config = dict(
    loss='mse',
    momentum=0.98,
    steps=6700,
    adamw_weight_decay_other_params=0.01,
)
Rows from block 1 of the decoder of a small image VAE, named by matrix and row number. Rows with one number belong to one channel. Each number is 128 + 24 x the weight over its row's rms, rounded and kept within 0 to 255. All counts start at 0. Numbers have three digits each.
After each channel's rows are labels from the 100 images, of 14848, where the channel reaches its highest value: "colour at peak" is the nearest of a few named colours to the mean colour under the peak. Only what is clearly more common there than usual is listed. The data: views of escape-time and Newton fractals.
# convs0: first 3x3 conv (decoder.mid.1.convs.0.weight, 192x192x3x3, each kernel summed), inputs 0-191
# convs1: second 3x3 conv (decoder.mid.1.convs.1.weight, 192x192x3x3, transposed, each kernel summed), outputs 0-191

convs0.179:131139104175098105114098140104135146137137127085145156113115142148113180121090108109108116128115108111129119121139117103083123100115085121137086117100122155107140124167090149156148115149118110152141123122135123135095118137151110131122124082164076140109128158143139153139107106111108159119117152140108160127084144124120173105116113160188096108104154119155102138080074117113183125119137147090119105092105111165131142138103098095158080118101098123057123115138162145102106173117133130127158144154130112146106151101103090095155136117116178124162138112144135114124116112110117152137
convs1.179:130131128107133117117135154147110112111131106125122163189105137122137123107158109102129107111095119123083140134177110145116113095112133111124117108141133133144125151101155160067136178105114119166131137103145117156170123128162117110071126133108139114134108091127110081109138176121168131144105076140143143111151107146131101134123175113087147155130098141092167130148149080143095128191115104115117172133119177104126104136116143121122159130163159180158115155139133128164137091139162169122131121130148125127123146138147128145138102119110082152115122143083067105124124115125096165139
colour at peak: cyan

convs0.155:130090158158085111118111117154131156138161101120109115125000113112127117111114149117118085114128131127131106131113145153108149105138122141130090108131116121096164119082137112100118089102066113112161124093121132130152114137143101135115100110123131131110139120075072123117127129146119144143156129116153101133171153135143143150156118112086125128138086102112128112162109115146127103134119119144126150129102122090155102128151028134105120130131110129130118078104123100101117108130143094132107100126153107142125110110130098162148136136135121127096107113132144099141139126105125149113
convs1.155:135113137106131149150114147161132105130137115141135140170115121116119102123146114146162120143088108129134151112112131178104152164144148101138068144119114129146107104083103126146159104137148099115132120169090120072119140114120115111128137114176127083095120096123187160126125127119139157117119129163128100153168123120116121078072144120119102110113133120154140166092139133123088140137102073136130105081136128103153110088143140158125087127114103103102126158139122088134098148181109073115126143097150136175166112143118103149118134119110147112141089186114148145139146121130113173106
colour at peak: blue; purple

convs0.116:074157098074121169125153107126146115124116141115106154113112124054140167110115128133123120121087110109090150107126201121112152050088128140153101118110129118128128125133152137124137133141119129091161124139092085108090137119078121115124135091097116138158146127153139185158149103143117090132108127129106141139110153119076105120135129100130127138143133119152150144105082129136108100105146129081135110080143148131138164134137150150103114109076119163076125126080152137123147106103108103134099113112131095086080118140130142149149131115138152098122128120140136123131100116136102119113
convs1.116:139151149127126127112162143129098141128109149051096152103152166131110143142122123152130081152122095132114114188142135099098109078139114120141127166120142155103117152138101159121128148133154154143122146132137155149169111136124142160118106187138098153111164110124109152112031117144104171144118105143155094125127130167100144127138122133155094152132099154142084132136146068128137155100095067108111159151114155090116131133122093115109121139101104109124163104108100107121162173130141128119123136115135132122137132131131098121116130116148113124143138098110138144113112106124153190127
colour at peak: pink

convs0.172:183131136135135119124113127119167108090133107135106090132107108103121121128110123150121132109134126093120141129094125177112101107135143119120074159148127125135151107169129121150149074123165080142136121143124119161115137128139149100095146130108124139138142139146078097148128121139137147121138092140130146115173155104113108137090112133135150155115114103117104121112079128121116126141154153137129132132134123130119079108130099109154113127111109117086137150110132134151112111134065118099000122129142121067114117155099126147138146157068091109144108148126132142139123118099105109113
convs1.172:124144131124138146157119149118104128149117150138138107083158143161144158149123119104147119133122103093099151135130135122116162092137139135148097142092127137153095128131130100134114111116112134131160108115119104093106121147170108138118138128116121104107103100127151146083145084118133105109105131096092139126141095154154130187083119113123105160168124101129177129101155147171135137047140089108120146146131112173106107119136129119160134151136158164143176159156091124169116094068144161131135092174100170174137095117158149137133146138156130117130158127126121101148092096125159133091
colour at peak: grey

convs0.77:103158114151132111137089154133157118158103130121161135140106116121128158134078106133134086150101133140161078152108097170112104161133093096162139124124141128124121134141137083152183117120086144104108121108109112137118040106112145158142134118142100113126132110125121110133134160062129134106130153108149136108152099133117148141099107122164147114141104070142127134114127125133099128088108189172137081127127127149104119146122168134161129132165137099091115139129104149111122158120130085112186130146098129102091144149116133106122116120127191129148141181134123117111130125102146099135
convs1.77:139162123118114145086120089112109157120098063139169142139123128146157092121105129072128167135124162137137151092117117152138144143153146104146101112143132124110139087115139143135140158116175120150152119150144147100127133109132112114141153146150199109150163155129114125148134146116139084128103101085096138133114099143124144117142128149119100113114115109154094113131125137143129131115145125100123110091141102166147163095113102107071112096125118090076176087106151055101120145141143179122121167121121108166119100099108144120097117130100151098096145117115095123118154120149136167114
colour at peak: grey

convs0.120:158092139103120130156111121140165125088147123116076136133241090144120108147155150117115125119131137133102124091116128123117138105156120174142111121124140108121114127146109186100161096093098099156152161110113132097132142170127113124098122142142103124113146101128148112078102119144106124126128070133107121147113145128158118086121124155085142144128133130146136135119142115144186109126159121124121174143141107116149123114117112090122176146151088138143069114156135160168107086109128138120102108111133115126148118105139128133122167149121069158144086155146100139106117126130151152134
convs1.120:136127134144095163111105152123154132132152108135139124106137110136129144152100152184110097141159119129148124122108128132143131194120103118153095160129106103159164097110114091116130154099177079155147100114116101145133126142098147142179135151085144115086118167146134168175157154108129115081149111116080151145136121118112158099092105161153124085105154154125125123097090135104094146108143140155083141152099121122103124111150122149121097129119153132138149134133124101142135093097141126138110155124142109149111109167115169152088139156146169122160174135165111141125192108141121118127
colour at peak: green

convs0.175:121096139101162125153134120126135116123122134143165101136159158135099121141183131086103156139161167141151148109132131119149135177134156104134130162143092101141135157138178167142110120122187125122127130119115091135140154149139120122098094140135124145166001151113142112144096105155145138132122129125121110124124115134131110167099106130131133100077138148101117141109126148103170155127131149129126103112117121145145184075102184111089125164124097131152111146111126106131127140128122149063132149115111137109166122139151130135127084137128150133140138156148154133147152127128121096109
convs1.175:161150131146121109128114152135082137137130112098160143109096069158167117120147143095125140114123106120120130146086125117107113075100094124126080097129122166108116097110097091107154164114125092116093156156087133147128112131126138102133124113138168178127164168129152100144147118117139088159174116163151116129130151111128119147126112137196106146129119132122143129118179094164128110122168142123126116107114123095109125110141153128113113132183135147145167171163107107075134114116090138152141139116136123197149129108109137162105113166133106129136098129108119115095149122096132167106
colour at peak: grey

convs0.78:158166146087156126121162140123146139085127095105149124120093133134092097107113116083115126122125174106124161143123068191152126091161110086136107107143100141104149158154126172157202127094117094119173122118101130163128150137159109146104123129151104118156140089142114121179139155150125135132140099108112165120148123118124125135142121120130111119104151111141098111120119132152088146099132142137172152146155139134190107098141131094120079158114110153177093124128157096137136130101158101135128122159115155161143126131131100141127157136131147115154117123120110128191128101149129116130
convs1.78:089110141126105124108122083132109121134105083156131126121129147130141110147151137128140138129103090146121102134132173125108144148149161170114119100136143117111070141085159110114124146119101135156125117112121075067124148121083076073104157087089144126112095114180122095147165106120162126120104114099120158128135106126136111125107147133146126153154101084118105124080143121177132124097103097133125165134086122140111108111121180116149142110149123137145156134101105089142132121125094125060104119115100125111156114160124156104089127095160133161147130161106148127147129120174127126125
colour at peak: cyan

convs0.1:142146134139154139103114101133134113106175124122089095161079149127112121172056161131122120144123114104140112117146129147116135085151136123144135211131131095154147120170133096143041116113145132106085116147148141133120150131085178143130101149135137117110123156158122063138127130094143123148099132118105158154093113143135123146083141128124179100108112109116144104107121144104097126075107123109104100128104122145105116104146137117134117107128144097100126123112114106110137122126163124087146095160135092148130121131115080133112091154124162100122109139132139132155133110119110075120
convs1.1:140131091092116125132155157129088131131134123090133130178186166127135091114152067177127152090178127100137093144111114119101126114116099110088107119127074135146130155114119118110167123123075142152132143133133112133139086112141115149097081134098120089140112130117161172124129161102108101115137138138161101104151145140092128118144087119098144085127115119114163140140180085123175086150112115139191092115125100111118168128145136147081126127120123132129158144151154149140114140160134099137144145118116144131125137117115116123068125149132100130142115136161148104143153151143122141160
colour at peak: brown

convs0.182:095103099116102126107099116131136155135132144120115156156129146115115095113088114082125091108112158085111102102102101099113114089139111106127105127145141096130131131121140143134076146092115127116109142113126078115115128141124125146132110135111143110098167107138098139134128124107115088130102101152113136095147142157130116089094131143143109107158094076122118112113122130111087129095090180161100105110067124135092134129104123113154059100108144095077198115141117157103110131146082090115123140113099103118083095140133091130153104119105111130121111077127117141159101123098147131125
convs1.182:156121155133126176109151182165153122150142091104113096135142115167103147162146138139126160143163106130122127101113111102119083118108105142088148120083146124107133126127134105159135161094135119110137088113130137162128133142170157112139100092151141156147143145148173112125147111139156140168125119140111100141077138146088135139118110140115144166113097091099166155121148111145168125148206160095174106133147138144117112130116134135095124127115114154176127154134097079121125146104128170140155111157159142152142160143160159111173136146120115148138101119106155090100141107161142100121
colour at peak: blue

convs0.67:166173139125141127160137132132134124177124100118166148129045080132126132130131124137122152110121180070110166133109133131105114148125124088112067127113109122112093102116109134153145079145129148104134139135099096170116156167127140140136154087138140115156115145125091108153127135156125140092144121119121160094168132104165132191142157123138114134093151108108111147125101156119118121128055150130130130128104102132091132126095140148088119123167121101110085146110111158109114142095125135117116134143100125148160185129097139140113126140101123082140136142098110164173130130127133135123
convs1.67:138142103117158128076176114142129140118109106168172100134148125107159139147131146121145144148142116149121117110122077121104145096098158130114124127089117106131152152128138119140098153147119103128106112120149161133153138141086091102145124162116125106170148154185160086122136168104117092136175102139104127073121128138081112110104092170119143137116111104119112135114116118100181124161128136122139128173117131118113125145163138132105131141079167141106119131143103091145128127136140160140142128152096115140118144084158153100137101140179137163093118118163189120170126083152134119172
colour at peak: red

convs0.163:111154133085120156164118097138159090124112111152132121142160112141134141128137183133130103113099080172132154118137128114106125101139139148143147140155119122107104094121139131116181098137163101122191169115109132155102145169137149135095135093117086111136144110138148157085131174161114137141128141108112117119145143112140143083164083104130128152105143155091112094133122158115152108114149139130153130086160120119207087112124138164133174136080133128098062158124152144148131138133164123115121134146137160136148114118102127096116155148112088137160128144119097098118122138169113118121
convs1.163:130135080142131083095151120067105123130104128086085135118150156135133162126089094118146132132116110106105109169152176153176143167143161107087091137103155138154111118125171151108092136164132155116124121129139091152130142129174130133101143126120131116102126151102092139144087084114147109100127124115119151133112154117125093149111137142101140136113146112124160125095135142148141135126145128144078150122163102124134113098119089096108129136169142073051135109121145149119140153136117077159128139077120138153120123163140116115141124108085135150123130140125143158077121138128092132085
colour at peak: purple

convs0.35:111099133130123128110160155139091144126160108146147136101144080102130134128073122128128136141155124115123126132128093149110104069142127104128097172100123121106112128112094142096131130079096091138118165083144128136112111149150079112080111121095077140118135052120133126127107138114137128160140146160095115119118101112133123164155097124106076124142102092089134080087118129111114105107135158131114128137166116157161108164124076096116125149106135118166126126132096128083111161104141109094127116122137114147127106100166095135141139132142175130121095097134163081141110096125128148139
convs1.35:126172149155135113112142112135128137104082075088102098130076138136147117127141150106112110132089104155066127108117104099110098151112140132175112097125114122131122127140099131158108164164145160156157106122163084079101150095102127115125120108133146118074136137176135117120164122141126144118102127119121145173099082123162111138125157149151159133101142127111104149140163089135127146147089105112130123129093136175097141116107115106116124132131097093130126178117129108181171120141119128118153129151116120142154100093138088108144150131144119092097125127116090144183163103123145152152
colour at peak: cyan; blue

convs0.48:110119104135135118087086115103093101073119164096168131090146129148112131129143133130105084100085138144110109111127131097128118101091144084154130067066108140113125152115115134117112124116137148128123119102140100109127117130110146118154110147172143119175095119120146136104140094117149131125127108093166069121121090161144122125124148121111135075141126078133103156139133133108088156107076116113107104132126098104082164164117122115130154130085130154115164154108090111132136123140119089115120123123076114120128139111142125124133069124127180126112134101118104101100162111103146091148
convs1.48:116140161139146133122098081144140146105136101164139092131092122134133126134121138118140141146083101119164166142138131174135132154160134105098163173085129105132136156118140136119138102157141127120100139111118128133118122097094113137083117079162139125090125101120126094160108092097144102065086124179094134147097148114146153123130140122076115119105143109107143120104145105150141116122141087172141159114145142138145096108133090145116153118127078096108131102128107151151102158100153096096135154132166133169118123157150126150152097157170125150128140167093170112118086146105148127090
colour at peak: grey

convs0.18:096131143094166151124158158128134142161135124106120112129149114109109186143136125178150181163170150101154172136124119125147158084126151138130118164137115105093113156155151169130192122089180134171166145140138120130141148142161132148155126110172122133155128129135137136125139171165130130119138121116088102135091161143127106123114140157138151129093131132123130122088136147116133150117114229159131119116136110136121123099165134081152093119124117132124144189089131170125132089114128098100116109111119152101148121150155122150125130137133134105117090117142133137117120180143144138130
convs1.18:143157114092101153159120121110101154110155144097127166120166120108173121111101159098150148135156127088099150156172136127097125147143076147109119111123140159143143115132110129150169157140107135101088137115159147135128138121102126106170120137125128095112122123125103129106090137126104137199154110108163134117093101118120118137141173161151154144116090153141109152120130136091109125123121172121138024140134114129123180115102104147129108135146120128155116086118103149148110145134148139110114155169124143109199156120124099134166102131127110106137113150165127111130118089148101142139
colour at peak: black

convs0.171:113143120113148118108098126130110160118106192116137112112155118095111122144143154150147136161119141098065165112087131090140137156148132093158142114118139102113152080108105148133081117095154093116101118182105150126140157152159137124142135161117175114114085131155126122139147109114149106113145146116079134184109128137142137097122127119097099123109158136107111123149131073100123095139109119113189144144125129098103122142158135126116120095137077122123145150140136098195132102124119165101125103141148108150097079126109116103154128143087123103112147100090089122122125093151149135128
convs1.171:110106100118131150114104122118153116153104101154118166157106126147086131115093166130156144109122139138173121125151117128107130105140101164098186167127135118139119130171138118160178130159125161118149137140161120132172123110159143120145146155121129096127086122083068107102093106119122113152140126132092111164112131119111150131111108131111184123114115163159177154140161151075135144153135118156087100075144123127149160162123128129097117126151159152140095094143147151117136133135137132186099153106144127113191148132117119078141120153126124155145108125136128183109126144137131117166
colour at peak: brown

convs0.110:119172073106121115118103105137129119156136163107127133133131129151107153129070133134167150105114136077113083093141149109112131130140138073154092132113115133124079158135080136118167146102144095122128139116087129108101122151161146127126122127124121119138134091171182168148092118132094135114124104143104110092120134107156138126141105152130094078141140093156093123077111156148112135127110124175124111119171103164129138141113139122160095110162115120145056120128116159114134142109098132113137129127135132137081131166144111168131087163158157098153157171113104132134121123125103127155
convs1.110:115118113131172114138112111127109134109145140147128160123079150187127090109142092124123130118134145137120158162153114109153107180104132100103177157114115118141146068155195120139143120190098132137068142081158145143158123120060167140112125137095153114113118118145110116091072106134160106139116116130111102151163130135103145112162141152124146102110095144125152119157140115079116133189111117140106134140095140100109147162134114161135135140110146135130123094141131148117126119117153138147104142102145124110114118094097104115153088141121102124115148135161133155148107138115156120173
colour at peak: brown

convs0.20:125113165132131121127106129122111117115120114120199105121159141109145149117123130090115109135124152164151077127133113158105114134132119107116142074155151126125148144142153122115176133125113103115136141098131144123134069119140062134127144094125143123119091063136130120112130116118122129132148124061135033090144101157121133160106121149136129107147147122117142136128115121134091146099150143140113126131102133108092154132130138138122102129175142138158086144094118157154125114129160097101149115094128137123112044156139121117099112120106160128126100143132122034128124129122132128122
convs1.20:152139100143113136118157193123107105146097175114142132081148165146093124139090073099129123128096117105152114136141127141117125106084105140111094164148156166116069116113164100124140113122134118117116119128136112116097133134134134125128159152157117147133117132134149150099134154123116178138127138116169102132159132115139093104124129107176136079116105118150131150102205152144111121110154146107146152104115133114123102145132173110134115152126146141109123201180173147134145156168107133155112117158093132104127120127149183135155105123113139105144102103120108159146145155167106152133
colour at peak: grey

convs0.127:121167130138125140109099119147184158173129161160117127108155149136096187125110101134135167168087076088147126127130106145123146092107122155107147139116142121118139151166127125178205124152152142146176127152127158103103099150181153101176152126104117102141129115103142103127163133123132164130103119130117156150086120130126138101107121093144130148122140125103103136091120163108136153105130156105152107130091107143103155150114133106112145109156125137094139127076129106136083125103118116182112122149177128121164103140117094106147115141099163140135145117149121168137130133144092128126
convs1.127:178151101120099156139101144101144096124114149067103160150106100146128106122132092195155150130153148116152118152119162107125093107105108142175125115154160153119120122122124115124147143120086154110109096133169084135148074129105124116098086140083166132153129127103140155171121127167098090117110151097117115130128106109101118121115116151151109140114087133124123125110180104084077072126108135117111065131089133125150102094129115155139134147135099149164149139108153131142175110137146161106130131140116160109100131110126155136135102108122138115129131161145094131116117114128093149134
colour at peak: pink; grey

convs0.46:102063145119109126099100142131092159143127100146096112102118110121187071145093092110133168138120134123100110151124102104101132123084140118118103142128127099143100099156149137161090131095089110114091121101155110161110090103125060123123124123061131111113172115115158146130136124137156099113106146126130107141076125127111158138121129156119115184130111150147150138130123101143146148135126087070096123113092159127106176098131118110123118079181115097113149102087111123122087124126140125144113124120125095111103131146117143127159147123127093135120118131142153150131101139115109146152
convs1.46:115166078173123099130129108125183093132134145103120148142127096149141104041106174124128099132107139102133138130108145128108135137115089116141125170143119113124172134131077115099137139108184148094122146130125136152160109120143149115149108168136117088107113145103143131150132114117089144121137150115138119124139145108136151148134111104152132136167097122142058120103129122107131092163128179175129090175160138121138106159140084153110117140157150141087153127117162168089121148121094103119153119143118147141101164099138112112122149136112137126091142101104157118118109091111129090105
colour at peak: white; pink

convs0.160:088143117100152129118141115138164152127119126114147135129096118131085086103148135139130107113125122152132135152144117102130125122096103136149110090125119120144141102097119107108089086112113171129147088103117111154122120132163122107099101164103113094097116157126130136136125076114135110121088123141189115141125092118086111119145137105114128107117124123132121123180150126107133123129127117123133145084157139133124098105135102112154153137126103140093151059096154068142123134148152107121029131073144168162123130121124136115145140169063139136087123149129143154133086137093115092111
convs1.160:144073138153077150150134135059113085158100127124171149137165130120125128145128120132122102148135133115151100136118111161088120110153127117101169121124143093127124179144160119120126104112091126098147119146140117142125184114162074172182162091111100120165097090159123137166143139091117168123126151158125162111122123112123130153113089092089139094120161107131131170122110112168077134108120166129132125120152107136122113131102131125104143130102128145113143135166148124162092136124107148148150123146092115089086118130148176132084133105140130121135154116153124122139169123117117135108
colour at peak: brown

convs0.86:189143116148092119131120119125082195102132163138123113134164142111160103129107118102087154126109102117116164084141127098128128101137101148136132135108149134152097157125102145110076123124134128131111152154129130120115184142157110121121125117127099141054163142197154102159125092140171139118132091154121134172119138122147145044146120123143131163131102147152085115115118117149166133160129154116100153085156094129093172136140151107137111150130121096142117125112155151135145153127114146144135153125118109152124117157092124172112119144120082123140141125120109143135109101136141156139
convs1.86:098178172116150133126167112122134157132142132096126150109138142090101141110127111089173170109147128130149125141103165128091112116108169157132079128127125136129145135179160144145149133097091087154129104107140133134138100115126123096155100102060134120121087082092144100133160138100127125148080113149112146110087141110072115129121126130111163139132147135134159135089151110096143106100128118094150097146135127126122128126105097155126152098154107119116156109121121142150130172127125134092166103168167158156149079127184141146158125118177136122148127110153122109130125139099095108123
colour at peak: pink; white

convs0.52:077113104139109147118110162135096121132125155107109145086192136093136137117126089101110113107142117104133151100131104119117116093093134100147104118140122104098116134092129148106165128083114099126102087096110094118104107146169131128123055109110155082096137098112158152092077116125162097135110144101082129116112103152111100139098117146129144106127145097131104143090155087134115141147162135119076135116139123131149123125137123112113088091131113139149113089125121107136146084105127091158101121119138097106096086101166122106092164095106140151147124098113140105106107151139115128135
convs1.52:115164131099101122109140109137133141108129137119137131182099110111132107124118114042104181119115121119103083127118144142136113109114137129127107100127155156078106173140120116132112104168128117155110110088143123134147097124113141125119168121110151148114116149148143114101170101127109157192128114110111115116157141150130127106138100173083111153109111111139131086093099148125156113115125129156129129132104180128110140132101189184136141128107145153062167144106162131132123107126159146154147105121117111118123146143130153090160164099134136114111143128111110133100121088132125205111
colour at peak: pink

convs0.119:108112089109170075115136098099104116108141097154100095129148139132104111115121149076124135188135133109129185129115143136145096115123131140117116130122133121127133107109111100143101111135108119148158093101137137126116128114139102143143098161127099092124096123133164135125117150111129136151126149122172129144117135125098065070136070113128112102090101097155107113199109125133071130153109161159095105137100141150117098100091151131143116117178119120079115106158120073135140083141112087107159145138120119105112109150143130074141135110130105110156141121083135137115145136136132116122
convs1.119:081141114137143137134142134126128099116111130153121135120107122120098155052139111103108163133158159156119130132105093091136131128113116108091164171117134127084097168163162128125141123145146108131152104145134127091139175122158144132078131182115146172134162113071151109140113118122145122113122098147127121150124082148093140137104112126120150136133115144122172131120176156163161115166170138127138153162149111116117146131115090169139129118107117128080099143126122197120158150113107144120109164101177146098113138154151165140157131107141112136138120109058109130122116128137138131112
colour at peak: pink

convs0.84:108107115102113157113166117117108154085138141115102131104128150130138094111121105106151142175138116113113077113124138130126149066123149119163114139129135110117105187107159152121134121098095108126107121097132078138116125101100113120097112125118126123145160143109181129134108117142131093110118147157111064154100134107133129081148110110082109115102132138164110129127136107129122111142132137129091115157123131137137168101103093102140076100185112133093109127111114123128118069100118084118132149123082150109115104149142127101117115149119117143122095053159166152097077105127116124157
convs1.84:115116123118105075143106164130151114166120147161031136072165092142157134102135118133140115117132145105178126142146130123095107153143153127098125100157114107096156110081122187115065145117098109094104140097097141129151138122128147129120139143121151157123134150119119147112082132104149172146095115115145158107113143136115122125122153165155159146122107139146094145142107121108119137124152141154133146139100135101113112150082148153172153141120148115152150089123118124100102147144120110090147131118140129118143102137114085120157125096156164115142110107092160195118146113137119145111
colour at peak: white; pink

convs0.191:148111110115097170120107121162120114132150125087117147132172125128118139128106138112121117119148105088060110143110152134120141084120095080154094123098128124161152127164136126157099155122106120108099130116174078153119105133128153102129117129119099153139122160148147126168146129086144117120097164119082152146067136118167113162123134152115165120167115093179132168079109107113141150115129087138134112088109101108123151143107119119112108119084117109099159101190109118129121152126110124143124099127131077105122165099146133089113123110115080135110155084125139109133135098107125117128
convs1.191:103153161137151124135126113092124172140116117120120117073112164176132141126155134089122136130181149147142119149117113103093124161101067148142116133131109142105104102134085111146137151104175095128153061139118137162126117143114150097152122100061130125104140112160104122137159112134147115115155108119126128120135157099086108144118134084158088169138129139145092091098146129115117095081151149089121117118148155124159166115099081103129105153120141167134164111113131151155115086126137167141136118147132142123160131154105147146113148113123157170136120109126109088142129074137110133140
colour at peak: white; pink

convs0.95:107085139095136133155102104146142169165084147163146113109124096141108127079164110128127128120121114155147156147090145131129121143113157127136119124140097130127130136115141144105155103135143109110108129129108123180104151149145084108147109101140134107176150129111164112100121083133139128164147190144085137114131164127091089097102110136121104131097157143136127105097123123110123131097135123163128174163109119171109090111102134115082178113100135134175184099099122104149088089113115123163084164126089131131133122143141119102144162104095120160099138104123112108097086133136137125125
convs1.95:155128122134130106147164137101121157088172120101164125138156108133138092138105145147126110156149166123107124128102130125150131118134127119105162107148081115125143117121149106130115114153092120151130131110151173136168092116144176112141120129122128122123126180125107173139101122107094190144145137119130098118137132111125178129168102117143094071099114128154167144144139141083128146165109091150119098081128107105153179180113132109122072127142110126136109145132172152113124092159126116126117132107134154086115168132120149139083124159125143111131151137190089107155147156123140124177
colour at peak: red

convs0.153:107060131101116109121084163142130150117145122113078137083138140140119158133133109124096129135126130111101147130120121187122119108136117134132144106116107090139108128109142133132104084124145102111104141084114120142105138130139111115101125110160141099145123098133123117107090108154137138150148139127106070122152131127121128156117150128091122127143151073179136097101156115116110117152154148105071161101099119075122130110135091085146144127079128135167127119141087136111063120097135127142071137084120117121111103111147093150117111111131118179110085124084148100125087127138139166097
convs1.153:098105176152137152135079103098142150130111120122132145151164114131146105116152120066148147162144134145134152092117179149095132169116152097119084144128112168117123143134155129153102158095096111112098149106093157153131123111126138101122095100151152111120128166131199139141164111114092112114113125187111104120133116113112134116143107114152121125085156159141141117081145080151177128135190119112155110131123126153154182099096124119125124110118107171120152147125148148109136152132123144143142093165135127152146099112128168127115160161133121097114147088145096112154148125123115142133
colour at peak: pink

convs0.93:057108145138114133138147102145124130110135118093135140159115136116107114150148109067152121152137113134103107109130151109118125097104118136153151116139125084108100140128147133067124106095107099130123104091113104146094134106143119099133109142085107130083125119114108145107130103077140049137109150148086112138102145116078132150135117112123116123127099141121132098097138119142139086119118083100095132085101123132132112167149085091109126096132154148121169087093124081136096133133145079117122099109126125119086099081128125138119131105159127145093112104148157133120101166091149102112
convs1.93:155107103128126143105152138095117189141126104081149096107095125135132151117089113115091118108111144124124143146154152114107151132190085143133081177105141124116130100141142104146164129163145140158102172092097131131148131181108151127119096128143144110083145157119127138116112136164135128139112060085128152127156125118122156124122150140122083129104123139127141083099154118101115129153139129146088112143153152081137134138164102155136112123142140183143123138146100107145087127149115120132143098108132146130169121134136112143105080140108150166105134169156166137083133102114120163171
colour at peak: blue; green

convs0.178:124091107130132112137058104130128097171110149108163111115175123106149096136111138163119142109097136110132109127147119129126123160091135150134131103125126115103114087077128129143109124153137111110107125183120131104118059124170121130147124157151116093082125098085093144093137107113099137115125106062153085099127108157117137053118153123113142124111132091109114113170129126103126100108110131107139107097097123092072131134149129152125129119151114130082128125110110163136092134138106096088107128129129113122111139145104094150124121111097168149110130136106103096086133117136122117081
convs1.178:134088086046090127113110152129132118098151085130124129125136137127143131108101156146117117150078135147109113094135137143141148140170125121105164096107135101134146097077068119106114079162110171123157145135132141114134135104124101094129105092146123143115136146112138148145162156131175129137129158149108168141097151139158127114145117113119143093109137139152095090190124175135158159137116157106124144158129143152149120129171096126088142139118154111119110113123145093136123084086124112185162099129110133105142090129107152110091119146111148134123136145133169147094150111110140101122
colour at peak: black

convs0.4:133116123090115151151142100100150175141112131112111149126084137150106079127120141140119129148149159100131144131090128092089133120148096118142103119131056120094128100124108130165123100077142117130113113127144125123084143167119136127129074121173082094125142143131160139135116113175123165118109147118078163111132118139138132171111142120103087102103110094143092133113087086132104166123110157164138118128109119149140144081133122154125151133132099088104105117095125149108101128111112129101148095117094112120122115138107138083093128095092154074100087105090152116114131100144138138154
convs1.4:124118124119139093133134089155094142122123125114113141120126164159159110090147148147162116074141100130130154118137124129138124130103149116076105098156147140112129113131167148142128130139111150145148129072144173133139124089106108113187168100099136106112142136155150104122131128128137051149155128133160132098136143143096126141139198135141147173137172103163128079103132149122153067162112098126125121124128141118176167088122066104167141111099127145130150111113095124144118145131144136168140131129106116169087127113136105121105122136165120133128149120145147076101131123113129100149
colour at peak: white

convs0.11:131136129109155119115123154156140119152142144087077150136091119129119123145142166133151132108088045073119108108112147105094160095124139132153139136131126104113105085127118124122105114066146088124096127129115139148111147136170128137111093124101114133093148125123137136138115150126121164145140122137094117166113152131113115144131131123124167120100115113158129096090136116118139135113118153145113106110137078156164113135139096133176120106089137119124124100093120065140123108154150084167122126139135143157099151113148101122122079110146017131107158129124132117119110132157149153119
convs1.11:138142147154144121152174088081131125173115136181178136152146117075112123136128092127111144121150101113134123158139124115110129102118133146101136147097150148106135131150090129119120117110099112124110105143108114085098150102115126098145121100123125128130108101102131161111119078153118105170131124155118193120092129125067124128079143107116083129096112152109162095097129155125116146147117141156151125078136110127101120124105150098149127129136181102100066121138136161129096113128121170122184141085141134130173131138166103132118155125150130137105144141152161113131178144128138108160
colour at peak: green

convs0.41:105151147145121153146119125128110109105116135103158116123118133122102145115135154141155091118137122154100106168106164184147170129124150134138109142167104118151101097125146115141112127092148079137175121168092134166124097152191150108133119119139123106117119151154077120150150179125101113130123131124107104099153141092151147172139127142146124107125148133102107105110125160124114136101182136167120093113175141116170071153128057087171110129102128176098154103098137130117110144132133144143119134134122150156106171125102152163120107121121146111120147128119121170128089108147158150136
convs1.41:159102128113140122119059114092160128170120134106171078111125185153107118145140123138142074160108130137159130136137162153126162134152121119117124130110142131185120174123169081188103110144110145104110137109134110135096141116120119133126153073097110077119133093108157124138119067110131096105121142163141121124094108120165137161118132139100126107117148125108125128089151118114170107082106123088135155148157133142114113090143099134143133132154131108142077139164087114172148145143121113140119141145090144091107107128148153117124116130145127123138150139174133097123115115102105097137
colour at peak: blue